{
  "encoder_norm": "layernorm_no_bias",
  "encoder_drop_path": 0.05,
  "encoder_shared_expert": false,
  "encoder_width": 192,
  "decoder_activation": "gelu",
  "decoder_blocks_per_level": 1,
  "decoder_upsampling": "pixel_shuffle",
  "eps": 1e-10
}
Rows from block 7 of the encoder of a small spectrogram VAE, named by matrix and row number. Rows with one number within an expert belong to one neuron, the router's apart. Each number is 50 + 10 x the weight over its row's rms, rounded and kept within 0 to 99. All counts start at 0. After the name is the row's rms in percent of the matrix's.
Before each expert's rows are labels from the 100 clips, of 14976, where the router gives the expert most weight on average: "top examples" is what is common among them. Only what is clearly more common there than usual is listed. The data: drum patterns on synthesised drum kits. In brackets: how many of the 100, against the usual share in percent.
# router: router (encoder.blocks.7.mlp.router.weight, 8x192), inputs 96-191
# up: expert up (encoder.blocks.7.mlp.up, 8x192x192), inputs 96-191
# down: expert down (encoder.blocks.7.mlp.down, 8x192x192, transposed), outputs 96-191

# expert 0
top examples: clipping (46 vs 7.8); text has "clipped" (46 vs 7.8); white noise (36 vs 7.5); pink noise (25 vs 7.3)
router.0 094:56 40 46 52 50 44 58 37 63 45 60 45 34 72 58 35 62 38 42 51 42 66 57 49 30 56 49 45 50 76 54 69 45 67 45 41 64 38 56 64 68 67 56 58 56 58 58 49 49 53 44 47 45 54 48 62 73 42 56 55 53 44 40 66 51 58 58 49 60 63 44 56 61 41 52 57 57 51 41 51 60 55 50 46 58 43 27 53 58 48 66 53 46 43 40 55
up.0 082:45 60 71 51 49 47 34 58 49 58 63 45 32 54 50 67 68 36 55 60 52 64 33 37 48 50 69 45 49 41 45 47 64 53 46 66 51 73 42 57 49 53 42 47 45 44 56 38 53 44 49 53 52 54 66 48 33 52 36 54 36 57 48 57 38 52 44 30 62 59 43 40 36 41 64 54 39 55 61 46 41 39 55 58 52 43 51 37 56 47 49 60 57 47 45 48
down.0 096:35 53 54 30 79 51 45 48 46 49 33 62 52 37 79 47 49 56 46 47 56 53 38 51 54 46 52 45 49 59 43 59 57 60 59 35 38 23 50 49 38 61 55 50 61 81 50 48 35 52 44 52 50 45 48 45 42 51 54 60 44 46 52 44 50 45 45 47 44 50 51 49 49 47 51 55 45 55 46 54 46 60 60 57 51 50 45 52 48 47 54 47 18 51 51 48
up.1 126:62 51 59 36 42 37 42 56 51 35 65 45 60 47 35 48 50 55 32 46 51 33 69 56 54 51 43 54 43 54 55 50 49 53 69 04 44 36 61 58 55 53 45 54 49 56 55 49 42 52 57 46 39 51 66 50 50 59 52 46 45 50 51 53 58 43 54 63 38 54 41 38 37 55 45 59 64 48 66 57 47 51 56 46 53 49 49 44 43 35 45 47 50 50 48 46
down.1 112:35 52 63 41 65 49 61 57 62 34 36 50 62 49 73 42 45 47 39 43 54 61 48 55 52 59 55 67 53 49 58 45 44 38 53 43 47 58 54 61 48 67 50 52 45 70 46 48 44 60 51 43 51 50 48 38 46 45 45 56 42 55 41 39 50 49 53 72 49 46 39 31 51 38 47 42 48 53 40 50 48 49 56 54 38 57 51 52 51 43 53 52 38 56 44 46
up.2 062:59 42 44 68 44 50 59 28 35 46 43 52 58 64 39 44 53 57 62 69 62 43 59 45 71 58 40 60 42 59 46 77 53 26 46 41 43 42 55 47 56 47 38 49 54 58 58 53 62 49 48 41 48 43 57 70 55 59 45 50 52 32 47 65 54 48 63 58 37 61 55 59 48 39 55 59 50 65 65 61 70 38 44 60 61 45 59 52 50 39 54 52 38 63 57 50
down.2 069:40 57 70 49 67 37 47 54 60 42 35 56 50 54 73 51 45 53 59 48 48 66 46 66 57 41 55 51 36 55 49 43 37 56 46 62 48 63 46 58 53 44 59 47 48 51 61 34 56 49 41 44 51 47 61 46 50 39 46 58 60 55 59 55 44 49 44 62 62 50 47 55 56 49 41 47 48 62 38 49 55 34 49 46 40 31 69 41 45 44 49 66 46 55 49 56

# expert 6
top examples: ride cymbal (89 vs 18.4)
router.6 108:49 34 59 61 39 38 29 39 55 50 55 54 41 34 49 42 39 53 43 56 56 45 44 40 23 65 47 55 60 48 51 30 36 51 43 45 48 55 51 51 68 58 49 60 33 56 50 37 46 54 52 39 52 57 44 49 50 30 47 47 35 50 55 57 53 62 60 64 51 32 49 54 55 31 62 71 56 42 47 52 65 76 46 54 55 60 38 60 61 41 64 53 43 44 24 51
up.0 094:42 57 44 56 39 44 61 41 38 30 49 47 42 42 58 53 49 53 41 49 51 44 55 51 36 48 56 56 45 55 52 35 95 38 52 37 41 96 39 60 35 51 59 51 32 51 46 34 54 45 52 59 58 43 42 41 49 60 51 54 53 51 50 47 41 50 53 57 58 45 42 57 52 45 41 36 59 37 42 44 66 50 51 49 52 59 55 40 38 28 46 43 67 47 54 50
down.0 101:35 50 36 47 89 46 52 58 55 51 23 44 49 52 62 51 50 47 54 48 43 55 46 63 50 50 51 52 40 49 49 55 40 50 54 41 50 08 53 61 54 67 48 46 47 83 47 49 57 49 40 49 56 44 53 42 50 39 44 56 47 40 51 43 43 52 57 49 43 56 48 52 51 57 49 48 47 51 49 60 53 47 62 54 40 51 54 54 51 54 54 58 09 58 64 47
up.1 069:55 35 61 51 46 41 69 63 65 46 50 48 66 47 55 49 55 45 62 53 49 42 37 65 56 76 54 51 40 44 52 30 63 58 35 43 24 47 59 53 32 38 53 63 57 56 52 34 56 43 64 59 55 57 66 41 40 28 39 56 37 57 45 45 61 65 77 46 52 54 46 46 56 45 43 56 35 47 47 53 66 56 43 41 54 45 51 54 67 53 67 61 51 58 59 39
down.1 072:66 46 60 54 33 59 41 52 53 60 67 32 52 45 18 68 58 36 50 64 52 46 53 51 56 55 51 47 51 57 41 42 44 40 49 61 59 24 53 47 44 37 40 60 53 13 41 49 59 49 45 47 40 51 50 63 68 56 55 67 48 51 39 55 47 48 61 45 44 50 59 41 48 52 64 56 56 50 59 50 35 56 60 45 53 53 59 65 50 52 50 51 61 47 44 56
up.2 077:60 55 55 37 41 52 42 65 55 58 55 47 40 51 45 47 58 46 43 60 50 57 52 60 43 64 57 56 43 49 44 38 00 58 53 36 54 29 55 60 58 50 52 57 43 50 38 56 41 44 55 58 50 64 52 50 55 51 51 55 71 67 53 54 33 63 58 64 62 63 69 37 53 53 50 50 60 54 61 41 62 60 50 30 41 53 44 45 32 44 41 53 51 52 55 50
down.2 080:53 48 34 69 43 55 54 38 45 39 58 38 48 63 42 52 48 54 68 45 45 39 33 44 56 73 52 30 59 55 50 52 81 54 43 49 53 99 40 39 42 54 54 57 53 37 47 49 60 37 51 69 51 61 59 52 48 51 61 64 50 44 48 48 54 42 55 56 62 50 63 55 40 50 59 39 54 51 52 58 35 46 54 53 66 52 49 54 42 60 48 49 32 42 58 44

# expert 7
top examples: rimshot (51 vs 24.6); cowbell (38 vs 13.5); bossa nova (29 vs 8)
router.7 137:52 48 41 65 57 58 75 32 50 39 44 44 55 37 56 36 49 57 55 41 50 53 41 47 40 47 38 53 45 49 50 59 48 48 60 39 55 66 45 51 47 50 72 44 45 55 60 40 45 43 38 37 44 43 56 55 55 52 53 57 38 39 41 52 54 43 36 42 53 55 53 54 50 42 53 38 38 49 44 53 38 37 56 52 50 46 51 42 34 54 38 57 48 46 36 46
up.0 057:47 49 69 42 41 64 39 47 61 55 41 30 58 58 32 54 61 63 48 44 26 39 53 29 50 41 65 46 62 41 40 56 26 55 43 73 55 39 46 41 59 43 52 54 50 53 44 67 41 59 48 49 42 53 52 44 41 48 51 30 34 50 54 34 56 47 56 60 41 48 75 47 48 64 56 49 43 58 51 56 62 74 46 55 42 55 60 36 51 63 53 46 37 47 49 49
down.0 061:49 52 57 47 60 35 15 38 50 45 51 41 47 59 38 44 49 43 33 39 48 51 36 45 55 53 67 54 60 50 58 41 75 43 51 31 57 86 51 59 57 54 54 41 51 53 39 47 54 57 53 66 62 48 56 51 59 39 37 65 43 85 50 33 33 65 49 43 59 41 51 39 40 39 62 31 35 56 37 55 50 44 40 51 69 63 62 47 58 56 38 50 38 48 41 38
up.1 071:46 42 44 57 52 51 57 71 35 68 27 47 39 48 72 45 57 43 52 52 58 54 50 38 41 50 45 39 48 40 52 42 26 43 59 61 25 35 36 37 59 48 58 57 40 39 45 44 40 39 45 39 52 50 40 56 50 63 52 48 61 42 43 51 59 44 43 66 46 39 63 52 33 50 52 54 51 55 30 36 44 42 40 52 46 43 56 55 40 53 59 59 42 56 52 57
down.1 101:31 50 51 30 70 48 42 27 56 43 40 40 45 41 71 49 46 48 45 50 54 59 49 53 53 42 49 55 51 56 56 50 62 61 51 40 37 84 54 55 49 58 55 47 47 83 57 44 46 50 53 50 53 35 58 35 53 37 46 61 44 57 42 39 47 51 45 61 51 57 34 53 53 37 40 42 47 44 43 48 49 45 50 48 41 48 48 52 49 48 53 44 27 47 42 45
up.2 276:58 53 51 49 50 42 82 63 53 48 51 45 48 59 33 47 37 45 39 50 37 59 45 42 62 46 58 56 41 47 36 63 60 52 48 51 54 51 37 44 51 57 43 52 43 31 43 58 65 44 43 36 42 48 43 54 42 48 44 47 57 43 29 44 41 49 44 67 51 60 55 39 52 58 47 62 53 61 62 59 37 63 44 50 45 41 62 47 61 64 39 55 50 67 52 47
down.2 176:38 59 36 47 69 47 57 33 48 51 29 44 58 52 54 34 51 38 42 45 55 64 37 50 65 51 45 49 42 60 33 73 54 64 51 43 60 51 51 36 56 62 71 50 47 56 53 47 46 47 38 54 53 42 47 55 59 52 47 49 60 34 34 44 51 57 42 52 61 60 76 46 56 51 38 43 39 60 38 54 43 46 37 40 57 35 50 50 60 68 51 49 39 63 50 52

# expert 5
top examples: ride cymbal (86 vs 18.4); mains hum (26 vs 7.7)
router.5 083:44 41 58 65 49 67 45 36 45 44 58 48 43 28 59 49 50 56 47 64 36 40 49 39 47 41 52 53 42 72 59 60 52 53 49 45 52 58 46 56 25 52 62 56 51 51 39 44 50 48 56 46 56 41 46 47 61 52 47 46 45 45 45 54 57 45 46 66 46 34 54 50 34 38 51 53 72 40 46 36 54 63 47 52 48 42 29 47 41 38 53 49 39 41 55 47
up.0 086:54 53 65 46 49 35 36 73 39 48 56 56 41 55 61 47 55 45 51 50 36 46 44 31 48 60 60 49 48 39 60 43 56 45 49 34 54 70 32 38 36 52 67 59 35 58 38 30 57 48 50 50 63 49 51 46 43 60 47 58 59 44 61 68 47 47 38 68 57 62 53 46 48 66 63 61 61 45 55 40 47 40 55 43 64 45 53 48 37 54 46 52 39 51 60 61
down.0 070:30 62 38 44 50 58 69 53 55 44 25 51 63 50 64 57 50 45 63 42 47 52 62 35 51 53 47 29 52 50 43 58 29 39 52 41 67 32 41 55 46 53 25 37 70 57 49 56 47 47 33 43 50 60 35 52 40 59 46 53 46 55 47 40 53 57 38 36 39 47 63 40 52 45 52 64 73 64 60 42 35 54 43 50 40 58 56 39 39 61 43 57 29 46 48 44
up.1 184:70 50 58 42 59 39 59 72 62 50 49 49 50 67 27 52 44 46 39 47 43 40 75 50 56 38 52 53 55 61 49 57 34 47 61 23 48 21 46 69 59 51 46 61 57 45 53 59 53 49 57 54 41 58 44 49 48 55 57 54 51 62 54 54 56 41 44 40 43 54 56 50 41 53 51 48 65 48 72 49 37 44 55 50 49 47 52 43 41 50 42 50 61 56 53 45
down.1 106:28 56 73 33 69 43 57 59 63 38 40 60 55 50 64 42 41 58 46 49 52 51 59 65 55 54 53 60 63 49 57 48 42 54 52 58 35 58 60 55 49 66 53 51 51 82 59 42 62 50 64 48 39 44 56 38 51 35 49 63 49 63 48 37 38 45 48 58 44 42 33 51 52 51 46 57 62 57 50 54 53 57 65 52 39 44 59 51 58 49 49 47 44 60 44 52
up.2 076:57 43 51 49 53 35 31 44 58 47 49 50 41 23 68 55 50 58 56 58 19 48 33 49 56 57 61 48 50 59 67 41 42 56 47 43 78 62 39 33 42 36 72 48 41 23 47 52 57 38 43 62 51 44 58 38 53 42 61 52 63 53 64 48 56 37 60 53 72 50 26 58 36 51 61 57 41 46 57 50 57 39 60 48 48 50 58 39 31 42 61 52 38 60 80 47
down.2 055:60 57 40 66 44 44 44 31 38 51 64 44 48 66 40 39 53 49 59 44 53 39 59 62 53 47 48 53 70 44 50 46 47 37 38 62 52 33 56 47 54 41 44 51 77 42 65 46 38 56 55 43 57 63 46 57 39 56 65 51 53 41 47 47 54 53 53 27 58 39 33 64 48 41 52 45 46 24 61 53 36 59 47 44 55 36 41 52 45 68 44 57 50 52 49 54